Weights of a small self-supervised image encoder.
Model: 32-pixel images, norm layernorm.
Training: soap at rate 0.0019, 6800 steps, batches of 256.
Data: trained on rendered scenes of coloured solids on a plain floor, 97500 training examples, 17.9 epochs.
Rows from block 5 of a small self-supervised image encoder, named by matrix and row number. Rows with one number belong to one neuron. Each number is 128 + 32 x the weight over its row's rms, rounded and kept within 0 to 255. All counts start at 0.
After each neuron's rows are labels from the 100 images, of 14848, where the neuron reaches its highest value: "strongest on" is what is common among them. Only what is clearly more common there than usual is listed. The data: rendered scenes of coloured solids on a plain floor.
# fc1: MLP up (model.blocks.5.mlp.fc1.weight, 512x128), inputs 0-127
# fc2: MLP down (model.blocks.5.mlp.fc2.weight, 128x512, transposed), outputs 0-127

fc1.505 [144 194 126 120 109 133  75 131 143 165  96 123 124 101 119  88 126 124 141  97  67 110 110 211 133  98 169 140 122 156 103 124 177  96 147 159  81 128 128  26 160 137 156 148 112 135  89 140 100 162  98 107 167 216 156 158 119 160 137 135  97 110 115 205  88 155 120  70 131  70 105 141 137 106 159 159 119 135  97 159 138 115 147 124 121 154 112  95 172 125 148 119 106 104 133 121 127  65 131  94 145 118 128 153 122 146 165 105 108 120 160  85 142 170  88 174 179 115 208 121 156 166  83  77 130 174 109 150]
fc2.505 [130  85  92 124 131 104 124 181 142 132 134 112 124 135 124 130 127 195 161 230 193 152 126 183 132 109 146 158 161 100 138 134 154 197 178 116 143 137 115 133 102 154  84 149 135  93 130  88 159 131  80 156 205 126 110  61 146 141 139 195 144  84 124 122 117 162 134 191 164 145 208 112 140 143 138  95 138 104 170 101 113 124 109 152 102 179 119 126  87 109 182 123 105 134 110 130 152 134  83 133 145 149 117 162  67 155  89  96 109 112  88 152  97  95 150 100 114 182 115  62  88 105 145 136 120 173 127 151]
strongest on: white object; cube frame

fc1.82 [144 125 106 147 128 190 209 139 119 100 147 114 122 103 117 141 108 104 108  53 136 166  94 180 149  36 108 106 110 166  69 131 116 202 164 202 111 130 102 136 111 110 159 115 173 122 111  93 140 161 130 109 151 184 158 138 122 117  64 149 142 115 123 145 125 117  50 123 147 113 176 169  88 204 109 118 134 133 155 145 101 115 147  82 158  85 130 152 169 144  96  79 143 157 150 126  82 109 131 149 153 119  91 114 124 124 157  87 114 124 162 115 179 118  98 119 157 149 118 127  31 140 130  88 131 127 146 112]
fc2.82 [114 174 125 109 132  90 121 139 118 152 144  92 105 158 110 108 169 131 189  95  94 158 117 138  83 173 199 133 128 146 156 174 128 133 123 103 180 104  92 131  72 201 119 150 161 104 126 105 107  82  82 164 127 132 157  85 125 149 102  76 113 168 116 150 138 102 142 183  93 188 100 124 135  68  95  96  96 102 154 124 135  25 139 173 114 157 214  97  87 136  96 118 130 131 171 172 161 204 117 156 135 170 152 107 134 125  94 151 153  79 107 136 125 117 105 126 116 133 112 171 123 110 121  91  87 129 133 160]
strongest on: white object

fc1.358 [111 248 131  19 158 171 125  88  74 125 112  93  69  93 138 108 133 158  94  95 109 117 124 111  87 150 118 153 164 133 129 199 141  57  94 126  93 115 110 138 152  72 112 100 146 124 172 109 127 140 125 109 118 122 116 130 128 127  84 130 148 145 158 121 143 143 189 135 154  79 143 124 124 186 136 166 117  71 136 112  58 126 144 123 119 164 134 152 152 168 103 167 155 117 136  77 111 118 105 156 183  97 116 110 107 158 146 123 140 149  99 117 163 172 148 111 167 121 108 148 183 189  87 100 106 109 107 109]
fc2.358 [165  77 130 123 117 130 193 138 114 149 194  63 152  85 116 102  97  97 113 101 106 128 122 111 164 124 138 116 123 121  81 133 118 158 156 130 100 117 115 146  61 130 128  79 113  72 113 103  92 142  38  86 129 105 127 131 132  90 112 176  95 128 150 150 107 100  28 156 195 170 120 187 133  96 118 153 174 136  57 108 139  76 136 117 122 117  65 107 113 128 131 143 189 136 152 153 173 151 110 117 121  88 171 104 110 168 142  76 139 163 168 133 137  99 132  93 154 174 119 138  96  81 104 112 167 119 129 100]
strongest on: bumpy ball

fc1.125 [105  95 147 118 234 159 137 122 201 163  72 118 116 145  87  72 100 165 134 120 167 107 142 122 116 158 114 143 142 112  89 108 165 119 156 104 137 106 124  88 164 130 143 113 152  77  74 203 132 110  96 122 136 191 174 108  93 125 119 153  83 180 101 101  94 118 109  94 120 112 126 143  96 137 108 176 103 199 145 107 126 108 149  75 126  82 159 127 110 106  82 111 165 120 133  95 107 133 144  93 159 173  85 111  88 118 162 141 161 117 124 108  83 170 145 119  81 182 110 106 116 180 189 168 117 180 130 133]
fc2.125 [166 100 150 136 125 147 159 177 195 163 157 109 141 164 149  90 178 124 116  72 110 118 198  66 137 126 119 143 109 110 102 148 108  85  81 128 158 157  97 125 129 114 154 111 103 142 104 185  85 162 113 139  74 154 155 152 149  94  51 134 134 162 105  62 126 131 122 221 105 171 136 133 137 115 161 169 108 116  98 138  56 150 119 124 143 168 170 158  70 115 192 106 150 131 171 155 124  81 121 134 108 133 175  96 128 150 156 147 127 180 149 159  92  93 152 116 135  98 115 183 155 138  83 127 134 134 148  75]
strongest on: white object

fc1.183 [147 135 119 214 148 105 131 127 110 104 105 190  59 172 155 144 113 138  94 160 136  72 123  77 134 155  81 118  95  62 142 136  69 132  64 126 151 133 108 113 114 147 150  86 157 141 102  51 206 151 169 146  79 118 146 135 160 111 152 110 112 123 123 155 145 155 110 120 148  85 156  75 171 130 150 150 162 113 137 146 107 153 109  80 127  94 135 136  97  91  77 105 107 178 131 137 109 143 102 109  62 129 147  84 213 138 132  86 116 148  75 116 109 143 104 177  63 136 119 109 112 119 159 158 133 116  95 136]
fc2.183 [122   0 113 166 114  86 154 118 133 134 195  94 115 102 159 155 103 122 111  89 125 159 112 188 121 111  75 162 129 166 113 136 203 196 177 131 164 122  79 134 167 148  99  87 117 125  51 155 108 167 107 127 174 126 115 129  84 130  97 142 117 131 147 150 131 133 155  94 113 119 114 180 145 141 126 111 135 148 147 183 132 160 152  94 145 142 125 109 111 165 183 160  92 129  97 159 118 172 142 134 121 103 114 164  96 161 128  74 215 135  88 125 152 125 110 126 100  79 116 189 116 117 130 136 107 162 141 114]
strongest on: blotchy object

fc1.277 [ 99 142 143 140  95 105 131 126 130 120 197 133 103 226 172 132 130 120 151 133 153 144 103 122 152  94 160 132 142 145 127 144  74 135  93 120 172  99 112 106 111 148 153 135 108 128 103  95 112 163 206  99 124  88 132 147 130 100 130  62 122 152 126 184 119 136 135 143  93 120 103 194 140 175 141 144 172  88 142 162 117  98 137 108 178  53 107 112 122 136  83  98 149 148  75 138 115 166  69 129 123 121 131 145 182 165 212  98  48 193  91 119  87 144 141 129 116 188 171 140 102 165 140 154 144 177 135 146]
fc2.277 [104  97 128 139 168 147 132 119 138 141 136 155 117 150 125 132 162 110 140 136 119 113 112 159  78 187  94 177 101 120 137  61 158 198 124 126 137 112 129 144  98 141 121 143 132 139 101 124  70 143 101 122  74 173 130 170  98 152 118 106 157 102 170 162 132 136  73 132 100 183 176 153 168 150 178 155 134 157  57  77 122 174 129 151 105 120  57 164 181 173 122 117 112 117  92 135 164 128 191 122 122 144 164 104  81 144  84 149 205 137 142 107 238 128 134 157 154 131 165 150 122  80 114 155 102  77 141 127]
strongest on: yellow object; orange object

fc1.121 [133 152 108 224 154 155 101 141 165 118 102 106  68 159 105  97  97 137 145 110 118 139 176 130 128 115 171 171 144 102 124 110 125 167 112 169 100 176 154 154 138 101  80  72 169 162 136 117 126 142 116 133 174 100 137  93 116 136  85 160 112 159 154 116  79 155  97 102 163 142 153  90 123 164 173 116 140 106 139 144 130 136 110 167 104 164 118  97 129 146  80 152 113 138 141 116 175 122 111 168 105 158  97 127 206 157  75 127 125 145 161 170 111 116 189 152 130 147  70  66  37 105 170 106 147  86 165  52]
fc2.121 [135  99 152 121 120 138 142 126 179 112 111 134  78 142 140 210 117  89 155 168 139 103 181  98 152 112 109 172 122 162  73 143 129 164  97  77 162 151 127 153  84 133 222 170 182 179 136 174 101 166 149 111 129 111 125 110 149 142  88 142  87  91  85 102  77  36 135 137  95 112 132 126 143  94 130 163 168 175  63 124 123 176 143 131 135 192 110 158 140 134 123 128 128 125  84 107 139 116 158 160 113 154 120 113 105 140 119 147  89 141 134 144 135  89 130  71 128 195 173 129 176 124  65 177 146 138 111 114]
strongest on: white object

fc1.507 [179 181 130 154 133 102 128  97 189 173 105 174 126 101 156  93  69 161  84 180 177 161 139 146 118  97 156 167 159 138  89  73  81 181 109 120 100 127 133 194 162  78 143  90 148 162 121  94 147  86  91 141 131  93 188 147 154 162  80 158 148 134  80 124 128 189 113 127  98 110 125 104 188 111 125 124 133 108  94 119 168 157 157 112 166 140 124 116 116 126 116 121  97 116  88  61 117 139 139 160 126 134 116  97 125 165 120  92 149  96 191 141 169  79 142 158  88 143 147 106 118 176 139 191 174  86 154 100]
fc2.507 [118 140 199 138 135 114 111 163 116 115  83 108 112 107  93 155 138 153 135 132 116 193 132 139 131  92 142 156 117 139  77 198  54 100  51 153 116 160 102 147 156 110 157 164 162 112 168 145 122 113 146  84 109 177 104 184 133 137 133 184 100  72 117 132  95  93 101 148 131  46  75 157 121  99 163 147 143 111 123 114  87 104 150  87 131 115 139 172 159 124 143 132 126 137 122 186 153 171 121  58 157 120 115 126  81 103 150 132 111 174 165 120 111  99 196  60  90 178 173 125 171 102 153 135 118 134 144 166]
strongest on: white object; its colour: white

fc1.28 [147  96 145 183 129 193 118 147 108 104  98 126 104  96 140  97 104 110 174  97 161 106 146 144  35 137 129 165 118  33 119 144 165  94 101 148 108 119 157 211  83 146 103 135 140 148  72  97  53 151 131 166 171 151 124 141 153 106 116 177 152  98 105 132 156 146 135 156 120 116 140 126 111 150 136 111 139 128 183  98 181 104  96 154 173  59 149 138  96 152  99 108 127 127 110 114 160 145 114 110 140 167  61 121 155 132 126 110 186 137 146 158 144  89  90 109 133 104 214 113 100 165 136 118 181 145 169 116]
fc2.28 [117 119 131  77  48 142 141 135 123 141 112 124 179 140 152 127 114 167 126 138 132 144 108 197  64 130  85 103 118 160 150 116 112 126 173  99  86 165 136 117 177 120 158 116 112 127 142 124  78 106 156 129 115 186 184 155 120  99 124 100 108  89 160 139 116 115  95  69 128 120 200 159 122 102 178 119 150 157 160  62 141 148 135  77 158 182  97 147 124  99 165  82 179 160 111 101 199 190  64  72 124 128 127 121 118 144  76  89 103 166 112 174 158 133 126 123 163 125 154 101  85 108  90 133 123 184 136 166]
strongest on: brown object

fc1.203 [103 137 132 116 152 123 109 130 114 120  97  90 158 159 132 100 183 113 128  87 151 165  87 144 154 100 122 141 105 165 140 123 128 186 117 133 157 209 171 110 148 129 156 139 167 158  95 131 159 147  94 121  82 178 120 121 103 138 135  98 218 156 129 126 180 112 176 212 129  99 104  80 148 111  92  55  85 135 102 149 137 173 154 174 111 101 176 122  99  98 139 157 193  86  61 133 104 131 197  61 138 117 143 164 114 160 101  95 144 171 126 143 139 159 112  74 153 141 110 142 162 114  86  89 115 118 156 133]
fc2.203 [132 158 155 160 102 120 102  96 114 108 158 146 115 155 110 133  35 133 150 111 168  68  97 119 113 118 171 156 166 147 162 128 163 110 124 136 180 124  41 151 164 100 116  88 123 145 181 156  86 124 132 144 112 179 193 136 116 179 112  96 186  76 115  96 166 134 162 120 140 160 109 167 117  79 154 156 162  89 110 121 132 103 122 114 156 131 165 112 184 155  66 135  77 148 113  96  95 131 150 107 112 106 143 128 116 158  98 101 170  94 180 135 169 126 109 147  22  98 134 144 123  67 112 147 103 120  93 121]
strongest on: yellow object

fc1.266 [ 99 122 107 103 145 155 166 150 124 167 136 183 156 228  96 109 159 135 126 167 143 152 175 182 100 160 160 145 126 111 163 106 115 123  98 182  98  85  88 131 145 142 145 128 140 147  83  91 117 137  83 129 148 125  93 101  48  85 140 112  81 123  87 216 101 165 139 107  82 146 180 141 122  83 110 123 124  60 121 133  65 130 109 186 130 119 149 150 142 119 113 112 138  70 134 149 107 121 124  78  62 146 134 126  81 138 115 148 136 157 125 114 114  91 115 170 166 205 110  83 130 162 137 111 138 101 141  84]
fc2.266 [176 180 142 104 117 106  71 122 130 141 157  87 132 105 180 135 143 178 159 134 118 168 168 131 200  87 125 106 116 114 128 101 132 160 105  65 182 135 151 101 134 125  78 125 175 101 139  95 124  76 113 160  65 129  88 109 152  78  98 134 139 121 169  72  77  55 137 172 139 144 197  56 161 232 122 128  99 129 103  92 177  87 136  96 128 121 146  88 112 127 156 141 116 159 109 107 128 128  93 119 168 128 164 151 132 106 165 121  91 117 142 107 118 172 107 123  98 145 118 167 149 136 160 180 133 161 122 138]
strongest on: white object

fc1.339 [187 119  95 155 108 149 111 139 153 126 157 175 117 156 136 130 148  95 171 161 130 125 134  84 109 134  95 130 141 146 142 144 144 125 186 163  93 131 189  98 106 167 180 106 182 161 115 130  88 196 133 148 168 146 150 145 182  97 148 119 175 146 136  75 102  97 113  92 128 116 120 129 151 144 137 107 143 162  51 122 173 124 158 134 117  69 108 196 110 121 109 101 116 185  64 171  97 118 153 151 170 186 169 148 113 177  99 130 156  75  92  89 122 189 121 139 151 170  79 148 188 133  86 100  86 150 129 108]
fc2.339 [ 95 152 138 109  97 133 132  99 132 114 144 181 198 133 169  95 127 143 153 100 135 170 169 137 155  83 179 184 113 138 114 141 160 173  78 118 146 136 128 152 101 121 148 133 134  41 157  78 168  93 174  95 110 134 144 122  86 147 106 122 116 149 127 127 164 183 123 142 163 102 212 112 130 192 174 129 155 159 192 140 151 106 100  90 149 143 155  79 150 127 111 130 183 101 118 133 170 162 121 179 116 121 115 126  43 100 130  95  76 164 108 200 109 110 113 111  89 134 141  89  78 134 119 118 124  93 166 163]
strongest on: red object